config.yaml
arch: "unet"
model: "model that predicts nearness at each pixel"
dataset: "larger renderings of crowded toy scenes"
train_examples: 90422
image_size: 64
crop_scale_min: 1
horizontal_flip: false
norm: "instancenorm"
activation: "leaky_relu"
pixel_unshuffle: 2
widths: [96, 192, 192]
blocks_per_level: 2
block: "basic"
attention: false
upsampling: "transposed_conv"
loss: "l1"
targets: "nearness"
init: "torch_default"
residual_init: "scaled_by_depth"
optimizer: "adamw"
lr: 0.0048
beta1: 0.9
beta2: 0.99
eps: 1e-10
gradient_centralization: true
steps: 26800
batch_size: 96
epochs: 28.5
lr_schedule: "wsd"
decay_fraction: 0.2
final_lr_fraction: 0.01
warmup_steps: 530
weight_decay: 0.03
Rows from block 6, named by matrix and row number. Rows with one number belong to one channel. Each number is 128 + 24 x the weight over its row's rms, rounded and kept within 0 to 255. All counts start at 0. Numbers have three digits each. After the name is the row's rms in percent of the matrix's.
# convs0: first 3x3 conv (model.decb.0.0.convs.0.weight, 192x384x3x3), inputs 88-98, a 3x3 kernel for each
# convs1: second 3x3 conv (model.decb.0.0.convs.1.weight, 192x192x3x3, transposed), outputs 88-98, a 3x3 kernel for each
convs0.122 145:108120110109112112102092096130134124113121132127128123143143128134133119114110115104108107108108136101120128110120105139136136097106119198165154174183181173159148124123101118105131132134141146184166144165167128131127159152151153147145132130143126150169161134155135124127153154151138139139143139140
convs0.123 101:166157139160144139134119103134157157152145121139114117127109138148114126166132163137136101145130118153113129097093122118127139101116076140118129147148131115125161111127132088118128141144154135133102125103108163100107123118115140133145136140153124127064125128136168128164138135136145140147145141144
convs0.124 076:126129135134120132098097093079079068125130121093107107075085088111119125144132132095135126106144149126129144127142133118094106150153133132135138144154144161173169064098070144147136130129150149173143091114141132121103149133139146135159099088101141146137114131156135138133153145154145133146135129133
convs0.125 078:138135145092101116104107110115110088117132124104101106091120110111101117143143148096118135122122135136141135155146128134114116125139127130129129137134132138146142081106095108098114138138141170175167105109117120116121172151175180170189114107111141143135136150153139139142152143152140133140127127128
convs0.126 136:120130110094114104097105088138126143105115136104117122118121122145108140121097125093108104112113108113125129131128127127134142129107118203156183184160167174144152116118104131117109114127132117132145097147151117156127165150147160145144147134133149145165117129166127131127150152135137142124146149127
convs0.127 078:138116142097105101116120110115110117127092105158161161081075088154116111150152153136110134120115126108112104100101112112116113130111137129115112137134132144131114119129122120104107094109087134139123105109083086102091133139128129134128132137153117111110090092108129114098114117114120123125131134135
convs0.128 086:117108131118107140149130153122134126118136122139130137147146142148163123143135110127159143141145113102104130157096120089073147114101130131144100157096084131145121131130135108137108041099098176139090188133069054130139170165150137149145149159161152136146112138151106093121146146141139133130144139142
convs0.129 084:102092095152158140110126133093095099129125134123150126130144119127144108163194178114100140153134159150159150128110097134147156117139121127095114136150136103119121099088107156160186166107143107121141077124095084156142160166165121113119116117123089122098117121080107148155123123127118115122119114112
convs0.130 085:107102120112128132138138125079103102095153142126181155118094095147140110176158142113103109126103141125093152145099147086110086093083125126121112132142129153135153148145128148141141136144128148146163141182142149136177152156169138130131127116109104105138115103127095150113155155149145145140164171164
convs0.131 093:136137128142151144112143130127105114164136151108107144130137166123141126069086073121120077113137112133143142197172172143118130149116117137119160158153185128102101143133119137136138122101102117128136161138119142154089154147147131142143099118108135159111117136130151157114155163156128143130141152137
convs0.132 109:063053061121107100132142139098112114102096108135131112135141128146143137106119133144089101125108085114142114109077110078071111155154136146121133133123131114120135121124123121120111143138130158147151152151126137175169137154166152153156128122133133109112118115124119121127152152151137139136142144140
convs0.133 093:130124131099112114111132144161078102105116105124145117121163091152144161109167110123080113110116100117147134136138145127110115146129136160171153147149147178152132104114126117133125107143134118131196126161187088140174166160146114153143129138168111098105102155134126107123141133143139137138135140139
convs0.134 091:114133139137137131118119123135103134124139152148161145133105123116111139119112125120107127160134136173166134125118125110138101148113111102132136072148104085079132108146121154145158169160115129092129064091106166160077141111120148120108129125128155117130129113128127106126105117119107121118118129133
convs0.135 090:109127140101111102115116125147088096122101073111089102136147144113131108097072091151163160131110107127120093121125141168140153105096113116116092126118121170116109108103099130132109126087104111127152134152185175121167137139156122122123120110121168118132134167166127122122138135137133130132124120120
convs0.136 080:140137149100109117109114117124126103124141133107114109093118118100093103150145152107121139135123145144132140147146134141122121122135126130127129134132128139144139105118113113101113149149156168168171096095113106103118173155183182173189121113114138125123125142149141130145149142149137131135126127127
convs0.137 148:137119118136138132134137131121143137114127125127139112120128139106137131129126121125142121117131119085125118114110105154130116118137142171143133169192163171148172132138133124149123081116152171168137135125119126149142159152151140155147132139133115123110117108106081127117146149148146148152154153156
convs0.138 084:121113118095111112130138131110103103122138125151172178130119105175151134163157171147119124128125147125139112116134119152140148135129138120103113117113105118106131108115123117115139118127111108119082122105071059094094139143133135137150131144129142115116100088117157131128101103100108108107106107109
convs0.139 077:139133141088093110102103105115110075124124118100102095102124122122120125143145153090109132109115128127135139150136118128106104131139125129128131139136134137144142069102079092094113129135136176169157109134133124137127166148171178165187111106110144148139136157154139141140153144153142133143126125128
convs0.140 083:143112105112105145132132146125116112116092122124115153111109127145151126141154122133106090119095100145100107101077079094097146096066083115101099134119122135150150134155161108109106141147146206135141117159143122157170161142141135129138135128120150077116089083128114114105149146152147148150139138146
convs0.141 077:140131141092094110102101103110103068124118114102099094088126117124125124132139143085113136102115127122131134146135115128100095135144126129129133141139135138147144056094073093096112119128128171173153110136133124146118161143164173161182112107110136157137139156160135139134153142153144133145127124128
convs0.142 125:118135118121123123121113128139109166111146160153162160118123119158133133105139110142126089138115112178127124111132117138118103123130140157145162187172165130105139125109120111099134161153145098153141142135115170141113164174169163169159144155159114126131121111110161138135146152148140147138147152145
convs0.143 185:115119127131124127122131124116114100132131115137136127129137123138138112116116120134108128134117131128138136132131131143133133118124120174171143166139130157144148122102125127145124134132116126131136144148148125133132156156157161159168143155163115128117137131146135124110164158160151149151152154156
convs0.144 084:110098100144145125119109117135111134170124134136124162129138142152190136120143098120120116111116121124161122139155126117141124128077097160130140117133169103098110122107095121141124135104106116096130143136132107164150155165166127124119130144128119130162113103119161133161145141140140132129142137135
convs0.145 087:133122125094095100107117104108129120093095077166167170091088086086067061153147135133124124147110120130130136108105130107105118125132139121103109137148141142134126136130126097102100134127120186175148131129107068085069133144149135139141149158158132115122112131118068093068117118118125127128131132132
convs0.146 077:139132142092094109099101104110101074124116116102094092098125120126122123141146154080109133094118124121138136146138119129102095131139124127128132140138136139145143056096067087095108121129131168166154113137139117150134160142163174160183111107110142159142138156156142142139154143154143132144127125128
convs0.147 080:137133141085093109100103106120123090122127120110101100092123128123127130147147157097115135122123122130138129147140113127114113126138125129129131138139134137145139079107094097102107129136135181186160104121121122125115172153177175166186112111113136144129132153153133138145153145153141135141126126128
convs0.148 122:126123101122121116121136127146151153151136126152124121147128109135141174131139152105129125106131159094140102118116084111127115139139133148134149152163140137147166129152160117129147124113131099154140068124120118118118145135147133131136149128120116110131147088135125126105144146136146152144151150143
convs0.149 158:131133134120124124140128123157135143131130139156124119138143136128109097133119118119125137121117139099142129148140150109130136128104116172142154166150152159156142149145120134119130124117089140148141148140134117135118161147146144143144165133146131104149122131127115102131146145146148145146154157163
convs0.150 101:100106114116098122119136146128084116100127121086098098135095098160131141088115121108118052105145120108080119131117074139085096138108113154147120170137136152147178124133161178117117116125142148154143144131165097149167161145151122109126133096121151127123138121130098082132147143145144144143157155153
convs0.151 178:123126124131142131127121119109104095151138119139122137111127163129126133128127110114122114109144124099135136133111132139144118146124122166165136160154130153147131121142123133140119123105112128130124117115129137127119146138144163155158152134151113133116110117120116110124147148150142141149147146156
convs0.152 095:126148129127128121111106078169125164115108153127098159089099074184123148068114108142152146078151100157143120134148151138143107107085116104107165159202132126110121106149115151124132107145124049118087104135154090101117135145135130142159177176157113103103190140150148110118136138130129134121130134117
convs0.153 078:139134144090096111103104107114107076125123119103100099097119118122116125141143152086113132109117130127135140153139122131110107129136124129127130138136135137146141068102080096093112131135137172170158105127134123134132168149173176164186112107111143150135138155155137140140153143153142132142127126128
convs0.154 165:137136133126125131131118134142102107151146127170122117114135145133121116123115126095129130126146137103125150128116130126133133109129128160150154185141147145140130123139123130137134107124112121129130137107168135119122154142149147155152148142154124153146124133112119105128149141149148144150159157158
convs0.155 083:115106099086084088112136129100085116125105106154156146154103115149134113133144132110146148107103132140155146140106097105067087146144155154129126151114099162163133129120133113125150134146142133121124098136117128153120155164163155156165140137129111089085145110127132173153115119123124121128121123119
convs0.156 083:141142153116125131129132135154153120139139145120142127099129119108089101143146153116098102146128102165119091162160166141120127123126132144133139164136136139129136149128126118108125154145149143148145108074064120100093167152186162163161114119116101118117123127138118123128162158157143143136133136132
convs0.157 079:120123130133139146138130124104102090140135145113116091111120106105120110095095091107107125130124141149136129159150150138140148144152131151116135094116127151139154136147143104116138144149155170137115099128120110101094083064088163155165096092091125135124127157155125129117138135139132130133127127128
convs0.158 092:100093121110088114136115121118085093085075093094102110123159168172166133133114151145164118129128111112049127090091150137139128124135158105110123153153164102118134138108115124125148083083094138133127150185184149145164167156143130133144135149178154125145134124134092137141152152150143149148138146155
convs0.159 078:136129139088089106094095099107100080118112109100096086093138122139135134145151161078110133094110120123131133141135111121100091132137124128129132141140136140145145054095060086099107115123125174168148118137148130146132157139160172158180111106109144150143137154156142141143154143154146134146127124128
convs0.160 113:128126128138137133111112095106124118104084101127132088124144114141133152139120153094106143112106137135142122133077101132126114159129113134154142137159164123148134125140137100147149127106143132103088086134159146165121157144152133152150130162147135127130090134137118179141159148157154153155158153154
convs0.161 077:134128137081087104093095098110112080116120109100098091095132126128135135145152159092120135116115121133130131143135113120108098131140126129127131138140134139145142068099072090098104120129127188184153116140142125132122167150172175163185108104108140153137135155159139147144154146154144136145126124127
convs0.162 112:091083099098089076139154133084093123100107108148146131110099075126113108143143136132123134104091104093102122115096093094092131131142126159134122163152122158149156135105105122140111124115113144160135138155127102090116143145160164160170145141144102130115136133133104085101145149144140143137140141136
convs0.163 077:009000000000000000150155156045020048103108101137133124158157146116114117076055073101099125121096125148133135093043098113064098168162140143146112133121086144132119113115117131125120137134149156180161137127123157143105135136137165168174135130123172151152147135146130118103130121126134125129138127131
convs0.164 085:121126118121119114128136164170089108166083124124115157118146102105125112133152124117168135085147142123127155092100126109132131143135091117149135135154142142127158137143124147104134137133075126112115127107145135128112143153150126141140119119125129124091145120171115139144128114127134128128132114122
convs0.165 138:107119118117117122113104105102120119104095127126104117129135133115131113098103110137113127117107108104124117140151137133136150120094112175166170175172179159150157134125091131128133113135120147135149153176168133115129157145155144141149134138158111137133123154149108105124153154149138141137138141142
convs0.166 113:042101113137144142118157147125106096142131121157135134153162147141168122113121112115075114080117093123150102107130139152137151133137120145108124148146129122125129149144139110145119139130142164170140144143116147164117145152169140148160119141137116124098114121116100127130131146148119135140127140139
convs0.167 142:101101125121125120126129122093133103106112118102133111141111130115117122124121088167100114150101109147098116132130127112124143134124127212143133165155152156188148184125101157133133134117104177144137121125142112119132153157156155153156143153142151120112124118129101104141152152153141137139151144147
convs0.168 135:122125125106116109113103109123142131091117121087120131124122121125125103106100103126113127103117119114136126118139130118129118103102127177171166149176145175154151117128125120122139147145143137134154154165141143125122161144146153144150147139163126131166127131136153100142146151147133138135139139137
convs0.169 141:139137142107105119132118129147138134117135127105133114128138129115111126118130125104099118112096122116125133142147130125127128110109111221146166158143154167152142119142126128112125122122143162122146107135144114136112171158166136135132149138157115119175112110116109109124147150152138143148148151149
convs0.170 079:140136147097107123108112114115117086125135130107106109088113104105094113142138149106116140120128139139135141155146132144120119129139131128126130137134129138146142085107097111102114140143145170173167099115114110114123169150174177167185114109112139141132134144151136140141150142151139131138127127128
convs0.171 154:142144153129122127153133134162127124151114123128123142112135122133098111136104113078144121129140132107114122171136175109133155122095143174137151151132137133148144127142095133138127131134104103121156150131147153122111146155147138123134154143137112131145121137119131135138147141144148140144162153155
convs0.172 090:153154159095107095127131131140136119101151105115134122114111109108100104108133123155140134135054099131130117142122158154164150110142146111119069115103097097119108126125109103098086126109087189135138121114090118139137143147151137127122129125115152136119125128144125122121126126126125128124121121121
convs0.173 079:137134144091102116104108111120124096123131128109106107093116118119109125147143154106118134132123136141140137152148128138118126119135128130127128135134129137144140090115101108095110142146148173174170097104117117113115177157182178171187116111113140131130130142151136140148151144152138132137127128128
convs0.174 109:143148141135149145154154137165132148094136144135107143117108125144098122111102122101131147120157112095160113133129168101107121090079135151179165100165155122147155153133136127144142115139093116140121137170114121152145157127146125110123144136169135120112156134109120121140136136146145144146149145145
convs0.175 163:105108116130130130119108135121121105139118122119130138137092102136126136121128110148127124123120117142107133111121119139108124123129123147137155154167152150149133129146134125152126136127165132107122149143118124102142130153152143134160150141144135114127117113121112139148165160162161153160161158165
convs0.176 090:127134118131131133130122129120145126109118116117127124130172134114129120101093117087105151066118103112160098146134112149157144134115089155161182151149171166182169122127117119125121147150144111132138120141140141139109113106117130108116146139130103131106113162124080125092150156158169173181143146147
convs0.177 082:131134125123136128137137120102134056125123109132132101125117075101137101114108142083133137115144127203201147175135150147163185135130107137098167098122169146114152096140149097115107166170135139168126124162153146155161107116130172153184112118111117116121103121112111092080132131133133129132127129128
convs0.178 079:139136146093100115105108111115111086123130124107102103092112112114107119142139149092115136116127132131140136156146127137114112125138128128127128138134134136145141075101095104100110137138142167173161100113121117120118170151173179166185114110112136146133136150154137140143152143152140132140127127128
convs0.179 089:113096116102088077114121128118123135117116147132130101142149147122140134132159160051093141082123130120106154130097133101075088127135137150159138133127123151136108110135140122130145132134142078092103088086107221175146178180183147146136122126128117110116108116134181133132146139140135131128139130129
convs0.180 087:143138143082113082146145131128117136099139132101127158073112119104114142107102127116130142071112075110140079138133158146140143127120113147154155162146176147110107124128098115123086113118109106166149106119110160151148128124128127126127139136138077095074103106099108061080137148138126138122134146131
convs0.181 100:152156140135146124123134146126150130121168108115165129116122141165111143155116145176092127143111106153127151114123150126131097125104130159111118107135151139133156106113126136101187140103156103125141100150126129168118148158135146152118117136157103126161128141136135134126142145149143147154156155161
convs0.182 093:109102120147156160130140109131107101134121117121121145138102091127139132109102100177108107124135159083144126132127116127147187134123131133105133114148178160151145138127138081109084154119123078116130064149142080185184149127144152141161144141145111104093112145123107131091145139144144144150144145143
convs0.183 100:133109108125107119130118116154137114134158113110106135123125104106152120150157123164142135157136156121124103120111112082117109150104120174126149135116132176171156164179158166106135123113107167128125149127100128184097154163156143144125178184141112132127109102108114132105135135146148135141139135140
convs0.184 084:127125132113106124128123124117170153109151128125144124085101120096110127090099122113125132115111107118127124117116111134142135137129101129135137144141148154163159075087073108098105120130130159158154134135143120103114161154169143139155166160162101108113096107126094080111171169173165159159139139135
convs0.185 082:099098101121131142132145139108129126087157148107166148123113104147125153098114170152144164132108116102097098112084098097121155131118135083109090102118104137143123139142120143166115126120100175131161127126130136116134167160166140141130161171134130149167126115141126111125155155148149145137135134126
convs0.186 087:147136133157132131134117109116164205077177177098139119145118120131126143146096130172112137172112110142108137105106132085101108135134095159152139151152152143138140116126125120122134129136138128144132112122115143110153139143152147150156141141141112102058102112078163127137129133131131137134137146143
convs1.122 095:122117108127135116143152140150152142149156148162165149141134142131146144135152155121123112114111101130125133145149153153145164148157176123136130144153146160152134103103113103103114110107109151166154140153142200154136142123130146133139123128129154162154129128126109094115142142142140169143135130140
convs1.123 107:128116130115086108064089083124146099105124102143146112126135124145127150129156170125142137126163173109097119124131119122120102130144085143130136115120150124189184108118120127113120085088114082138124084133135048134149113142164086106143058052082147132159112097092113077079135145132184153169126158181
convs1.124 103:111111097127126129132133129126134134145157158117125121130127126143140146148133134154165150101111107130142132133118111144141149136136147112121116144153146119125122139136139090096087132132128127136130143154139127148150136146147118128139145142138132133151122122120136136141118114108143142131145136130
convs1.125 099:144139131116112115133130132118124126138141142130129129121124122126128128141138137168174174123122117130138130143143145134135135130137135125132125134140132117119116176171185122124118103109091134151150132139127120132128162174172115114124140143145176171184123108110138138145134131131129125114130126124
convs1.126 090:121122129107099121117156138133129133143145155153159155124149165121143126155157150100106102116118135120129170139150160164131169163182184144141119150160145137157137111096121097098102111104106161131157160146115208153145135116146137115140096081111164148127129115102128110107124161150141164165144138165
convs1.127 082:111114099159150140139128131103111103102113104148151132116135147091099105131120122112132119146145120124122104127143153104132142155160150133136128132153159130139132100100092102098096126116106157120090178161115123124095122121117144160152130132129110116124098104111118128147128143143102118127145150144
convs1.128 100:140152108173199116120122105155161165158139132154142141140143142170165110119078097096067099114082092152133115138135124097138101141150169112115130148136154150156182135140110143130122143135116089113121149128140154106148123153131136148140139174130104110153085105129088106103119080119124117069053050097
convs1.129 074:115131137130098121136132148128123101129166146179168151132133112152097094146154114099113073128139125130088068099122138112125128061129100142120118140157149149164172112130146153194197160145148178109045206139063186088023123151123151161156134096128162197208128148153113083084106131109122122120155150137
convs1.130 088:110111145095097120072065078103117116090096100122084113137085093171107128135103108133126135146132139126119132124105104070087094006012112121137127067095095064056080155163152144151150138145148104102086113107082110069050116115116083096124090096093113115114096123136098159129149110112140111124147118100
convs1.131 093:079102121123125164098110142121136104122125109155160159126123088126100068076093076140118119145115118201153122104128161107104155131115150121142131109127126116136142166197216114120129110126136195125099255143106210151094171149140152134149139118142114091115169149147181164153119145127116111080113117123
convs1.132 095:135164131136157124145161155114126123101121121121131124121155149128143113139162137181194165161164125175168153087127153116140132122181182116108114108125123111131124172153133122109108135128132134158093105093048151127091112117112130135113115136148131126119148108117157116101100114147145133134136143143
convs1.133 101:106110123119144135130187120144121141107139141137179145126090103151153130157139145127107113147148118157158132115164139109136123120083149070107116094147126136143125133117148102132157128198162115123115143129120148158154092057080111117112083140115147159113119107092156105100121113169124106086124162124
convs1.134 101:133122107126125094072124099145136111112111117114122147110135144165155110115126154108097115112103099115115079105174130139165088066135046122160142108119133108100153143125159118150133114131129185201124187193123112126160132123127099070058082102099128165181137140151143093090168149104124146130150149104
convs1.135 104:135123143125143152119142153110096116108131139135130121123110095090115128093100097138160145132119142121098110106121096106169191096107147139113109107138123108091060111117090123134151134138146174145172122130116127117082121094132151144161118120126100131162142162142127140145178150126184167179121108117
convs1.136 101:145138133115108110133127128120123126136135137131128130129134133122123125142134131176180181126128121131138129148147148129130134129130133130137131132138130112115114180175190123124121098105090139149152135135128124131126163173163111108113137138138184178190119107105134138142142139139126123114130127125
convs1.137 134:119144187123170151131175193107111157123114107130146104127174149130168147148142138145141143128124087121137133154135110141123089109106154127124140123112112129134145120095137130119114138162110147153117113138094088150119121103084139140088108144184140148086130121091133121100139129119169164123152143093
convs1.138 088:131126119141133137124111116112112113121130134146139127107115123093089095124121121110136122124120112099103104125150161105142165125142141141133130129136138136138130135143140106110110118116109146102083169138112136122119132132133149149152132128131139150141091119120091104141123137137091115110135142135
convs1.139 098:143140133117116118136135136118125127136141143127128125118120120130132132142141141167174173123122119130139131142143142134135134133139137121128121132138129119121117173166181116119111104109090130151153130138129118133132163177177116118128143147149167163179123109112140138145133129131131127116133127126
convs1.140 079:117113135102102107131134135108111116118115108148138161140131147149110113098085084146138129113111108112112101115099071099090062107140104119145149123157151161132165160167141151156159140145143078106085101112116100077121084089127129126164155122133133103111066111098090136113172128131146120121116099082
convs1.141 100:141141135118120122137137140122131132139144146127130128121123122134137136145143142164170168119118115128137128141143141140139138136141139119127121133139130121125122164157170106109101107113094130152151132142129121136133160174174118121132145151152164160177125113115141140144130126129135130119137129126
convs1.142 108:128131112103137116145128187144128137141114152135123170161116158105162135116129140120110107103108090085099089097104144129136148091105083156147120189151116144118149106131115102069114130076102156135110139145094175181117139094116135139170200174205120107139135120114113123063136141143092113094066095096
convs1.143 104:086097118090120119140128132135136149134155149139154137136140110103160185184181183112142143094156165144161154122164140118189152142139148083110102142164156152128098101116125102129140131156136158152126153151150170233165099065067090114119105151142155141170156124142096134152134159159105159156120141149
convs1.144 098:144085143130114131081110081156159137153175155159153145129129143105110100127136166133126118136141094134121116128102108145118086152100104097078091131133124147157120120112076141133127122130124138159085150154126125153088122102112136133098097118095133147151140150162156134107126115103140131127126149121
convs1.145 084:139143131142136134123116120115124114112123108172176165116134143119113123125109107136153126139140126123122109118139154118139151122130130145158160115133134115119114098096094102102096130130123186144104164145100136132119144149136136143144121114112104101104106111119128128155126135139108118119156140134
convs1.146 096:140140134115116121137137140118127129135141143124125122116118118132135134143142141166170171124120118130141132140142139136135133134141137116124118130137129119122118172163177112117107105112091124148149129139125118134130163179182117121134144149153160155173124111113142143146130125130134129117133126124
convs1.147 104:145141133122120120135133132122128128140143146130131131124127126133135135146144143165172170121122118127134127144144145136137139134136137126132127136142132123127122165161176109110107101105090138155158135142135124135135162171168121119126141145144175170186125110114137136145135132132134130119137132129
convs1.148 110:129110118121122124106114144124087140118083114112111127098127117123169136116150151106145168093080099106144145116144145112153136145161119097131126128108113134157149112096143144102124171139140125142149171130109147127165145069152168103141131138165131158110151138141161086107123144125144126111180132121
convs1.149 101:147117122133140107136148120107117151142142121192145112132154149118115086105156108126103074122092097140161146113097132111105135177187193091101088126122133200175164100082120138144149096089088150131134161129085188182151142093112153144145117103113130164144102085101119111128133125130135127094157112155
convs1.150 099:151123129152133150152119134088102123130145147143142121190175138114114098170136126142150164115120107103132131125119071130117090149099135137122124147143166149150144169110132197179200145140126047142147063133108103136096078116127112137173125146135156146167134128068089110089178199187091117155122084104
convs1.151 118:149134135133122147101098150151119113137132121117122119104141137137144175109120170132106127144129098173163151161124115171154125105146150147105090096132154115100148122111098140118113119106116155153101149197078141191103138143123103115108103112148098117137137149126172153130095136122064120124120138120
convs1.152 106:087098094132103125147114126131126174131114166160147159146135137125101137195145138128114098112091124120127155116171154144104131155104156129096124115082077171160146112093153107089142133115137133133114136149118170158153099087102104088090161121119150142126115142125093098119129142154114128117089101124
convs1.153 096:143141134116116119135134135114124124135140141126127124116119119128131129140138137169175176124123119131141132143143142134136133131138134120128121131138129118120116176169184120124115104110090128150150128137125117131128164178178115117128142146149167163179123108112139139146133129133131127115130125124
convs1.154 109:108115110139141145128183168143119106150154133147151125143134134181150109131158189127157133090129113135178189152154136173159122145202163084114116150188172127165138144118116107114109124120112160103094175150125197122156093108109127113116092090136137128147170141117164153137147098105152115107160158143
convs1.155 079:107105109130114105103094089103141138142166153166170159141177175119119100094118113110098088118156158160163131113133149117139145072107107127129132131155157106128127111144124134153158141158167160117038148133068160147068103127110138149149109101097180146144093101137129126121118126104137142118122132126
convs1.156 088:152144143125120117128130130149151148128129126146146145168167164132139131141143130168170179109105111134143137163166176124124154120124141150159152131139132118126127163161172116116109084098075176165173157140143149147141151156147117115114135146141197186212102074080151147147160156151119117101133126120
convs1.157 100:117114111102107099170176156148153147127139130129133127169177163103109113146114108171156150096083084117123118167141149145136135131134140108138134110134136087098114133132146110116118113114113206174137182182122150155130140148154101108117130138141204177181137115112135135143123139139081097109110103103
convs1.158 108:115138157146127093136111095090164106167157102116111116123140137118102092163140107135074084097158169148191171116123115113125096127165106143171159170129099143128094139120114121067056131084117119124132109104144145112157141157135144121104165096094158131098156111154159158155138137089093106113108131153
convs1.159 098:139140134118122126139140142119129131135141144122125123118120119136140140145144145163169169121120119128137129140141138138135135137141140115122116130137128121126122163155170100106098107114095123149152129141131117136135161177178119125134145151152158153172125113116142140145131125128138133121138131126
convs1.160 101:109147158145141107119092065110104139108148150175149105118159138094121131083084091181151097154134149132095121142150122130131116128110095049121119083100102157176171123123174083145132135132079092139133140159169144156151100127146099147103111093066179137107187123073132122090109171113144141105106123126
convs1.161 104:140139133122122125138136136125134134141146148127129127125126125136138138146146146161168165120120119127134129142143142138136138138138138123130124135141132122127122159152166102103100109112097136155157136146137124139136158169167123124130141146145170165181125112116138137146134131131138134124138133129
convs1.162 083:122128128132143151157165160119117114108114099174171170162159153140138126125125093138146122129132093124141108115138164108124146084118106107091119117118119129143140112097097084071073120099096171130062184149111185183155123129140129133150133136132120118099097084084154130147113124109120119101141137139
convs1.163 082:126132111134144134145156144128127123119126117125132126083110101159170152115140132141141115147153121156167142086123150091118132096121127097106115116132135127148144123117120126119118121121126164146092136120065137122082110115118094098100117123123127114106125114107134125125128142130131148135128158159
convs1.164 094:135094120133132132170129140086105128121158147131146140102116131097134110185122126137124094151154144174160133130120140129132138145120157124129150126102145110135186111120136136178175166181163154120116137113154111136151082099122105139112169116088152124139142101136161127125129170115151159132115099126
convs1.165 096:117131129124137141135133142150159152146150143158157150139148152154166172145151149113114107121125113130127125143151172153149174163146161138149157144146150154149147112111107100101108107110111183163154176174153191194156132126127135133136130126130145154157139146145125121132145158156141168152136152153
convs1.166 103:118147127158149125212163138121119110101125117143162146086132116094115115102144116170154137149131125160161138071122145086119152124146124092068115125110101147145143131139145104115115119112115158154105166163076178207115138104082137130136201169149129139153153127144154104125087086116109110115099107153
convs1.167 097:137146156098108156125106132145131151137137137141138133147113127133135144092140114132156127156158120163162115132158167109124158176141099124111139163145127142150111133115106111093062096110113150133125118108100165174140128128121140133157145156140134153184135134198153095143121160133088162139146154152
convs1.168 088:121123101135144121135148129157159152147154147161164147133154141160176142148175163114104089126113100133133125147155147150144148154183163135149140154163151167167152110112122092100106107105102151158155160164155188174163133114127142133129124123124148155141133134130138116129140159133138158138148148147
convs1.169 104:160135116088120133128187138120119150094145147138172136185156154100125136105153139084105088098113117111144153167138124113095145151217136119135135113162152129158156107106139107131120113120123161171144114117075168128132124082098139150172088100159152170153141139129120084093141133141111133111157111139
convs1.170 097:144139132114109113132128132118122124138140141131129129122125123125126127141137134174177180124124118131139130143143146132131132129135131126133125133139130115118115179174189126128120103110090135151151134138125123133126163176172112112123140144148177172187122107110138139145135131132126122112129124122
convs1.171 109:134115146149160146162143126152153146147150128133133133138152151130105075097123122119119120131130158175171169096124150119107187148168253111121119167166149136160131139108118118136120094098109169075114142139074146143152094103129137122139131104128132133160128104167142186157170138132107125075148126163
convs1.172 097:096104130127120134096104095109112117119115121114105116136117126118128128126112130171165177128116121141135128141138138098095133095124149138120147125136135034044049134126133133125119141159157183142139120115095115104113143133134136141147110126127122146177103113124140145118154167185145137127177150154
convs1.173 099:145138130119113116132125127113118120137138139128126126121124123123124127141137138172179180126127121132139131146143145132132134129133133126133127134141131115118114178173190124126122101108090132149151129134127119129127166177170115113119138139140177172185122108109135137144138136134129126116130128128
convs1.174 108:132090123120133148138098144144126183144124103167150100149105142096131134098110133169113102155100110109115130115125141117114181117081160119190177114142121155143105129097164147122121126117120130129122120118092146160108109103138112134151124148160151099107134142135086106170137162142127146115123129139
convs1.175 115:104112126108129116140115084074108114115150124115144144078137146102154153178186093128168147086114136151159147116160147103148149149136099110143150139161106099140160074132117122132106114137102092128127080117141072221152093102123097109160124150109171120166117117152113103158117176142141154139121107126
convs1.176 107:131125122107089125130117168168159150141129141157129138158138122119074090148095139161168165109107094102095112143182141121147164142127154163173164118127148135121134104098085128122126131112126190202192172150127213160143100094119097090122123109135166152176113127152104152152138154164136131136165118119
convs1.177 101:112084070071051053143122117111099135122126136129111119136168133102105117108102082182195180131088086138123091084101130092122106113148113093131131114134144084093119150160175140142145125101120152126151144118130130101119143118127102090103126122138186161180105100118115113124080113145092085114109090094
convs1.178 096:145140133116113117134130132114120122135139140128127126118121119125127127139136136172177178125125119132140132144143142134132132129135133122130123132139130117119115178173189125129121103112091130150150130136124119131126164178176113114125140144147172168181124109110140139146134131132129125113129124123
convs1.179 103:144171158097092106108103098133131122163146106176158125174166144136126125134132121152127091124135113134136156107127111159149153144140129131135143177174160138146124106101121136126121125117121113114093156131077197121063117130144133142136110108127145150153105141142090121133126103086120109109130127105
convs1.180 100:168116131145118144127107135050065068087096093141139141086133114128167108130130116137124160134122142138114127094118153113108108125134100110077075123114094183153115143123121114076089093073088114113124132111081216156125153126121148125093156131116106102083136129105137141125103111089098085086140111136
convs1.181 118:144071084110128149124130164144136145128108141136128166195135102090141128096112108131111088147140111119137142156083097155131138110106099181186123117179184179139147138125088118148085089102138175151105170160157131106139167122166156181181138168195117169128169155149127139145157187133110154114141135121
convs1.182 109:124149105119123113117141114094114118100126111120142132136146124153143129079073078168145138120119132133128139160146145130138169140140109145162173134108148145130109144117134138134158109101111080113134110118112182133128096108141085095100103130099121133115089120136155098114139162161142143187079061065
convs1.183 089:188151129143111141116091135109133130117121132108111139107136135125118122173134115135139110160199105140164079127145128143097137134113128108096138111086163087128147128132132118154153097143185153127154117133146145135094165172153136125126096088178156108119137107127141095110129121069140093089199130049
convs1.184 104:140137135126122126129128133142143143152151154147147149134135131136130131159153153136133135098094096113106108151149149144146146151149148151156149144152146157160157119114117109106108109109110168167169146141144157158157141140140127125129137138138176164164139137139140149152138134128146137127160152144
convs1.185 077:161162175140142157108124166130130128138126128149154156141103119140094115096099136138126131132126136141119109124096148126083153102123227131152122135148113090106100163152159151148153167162142118109088117093086103081109121113093145163171099113151135105161099091146134140167106117130097114094075117097
convs1.186 105:150098086119093105118113112088102105104095101093074061165139100170131098118142210116117131116108083073072091104119107084116100055115129160154165150137144158129121135129124147142138129110124123110120162092124166107139140130167134110112147124125146142143167147121112109086147147126162131113126141181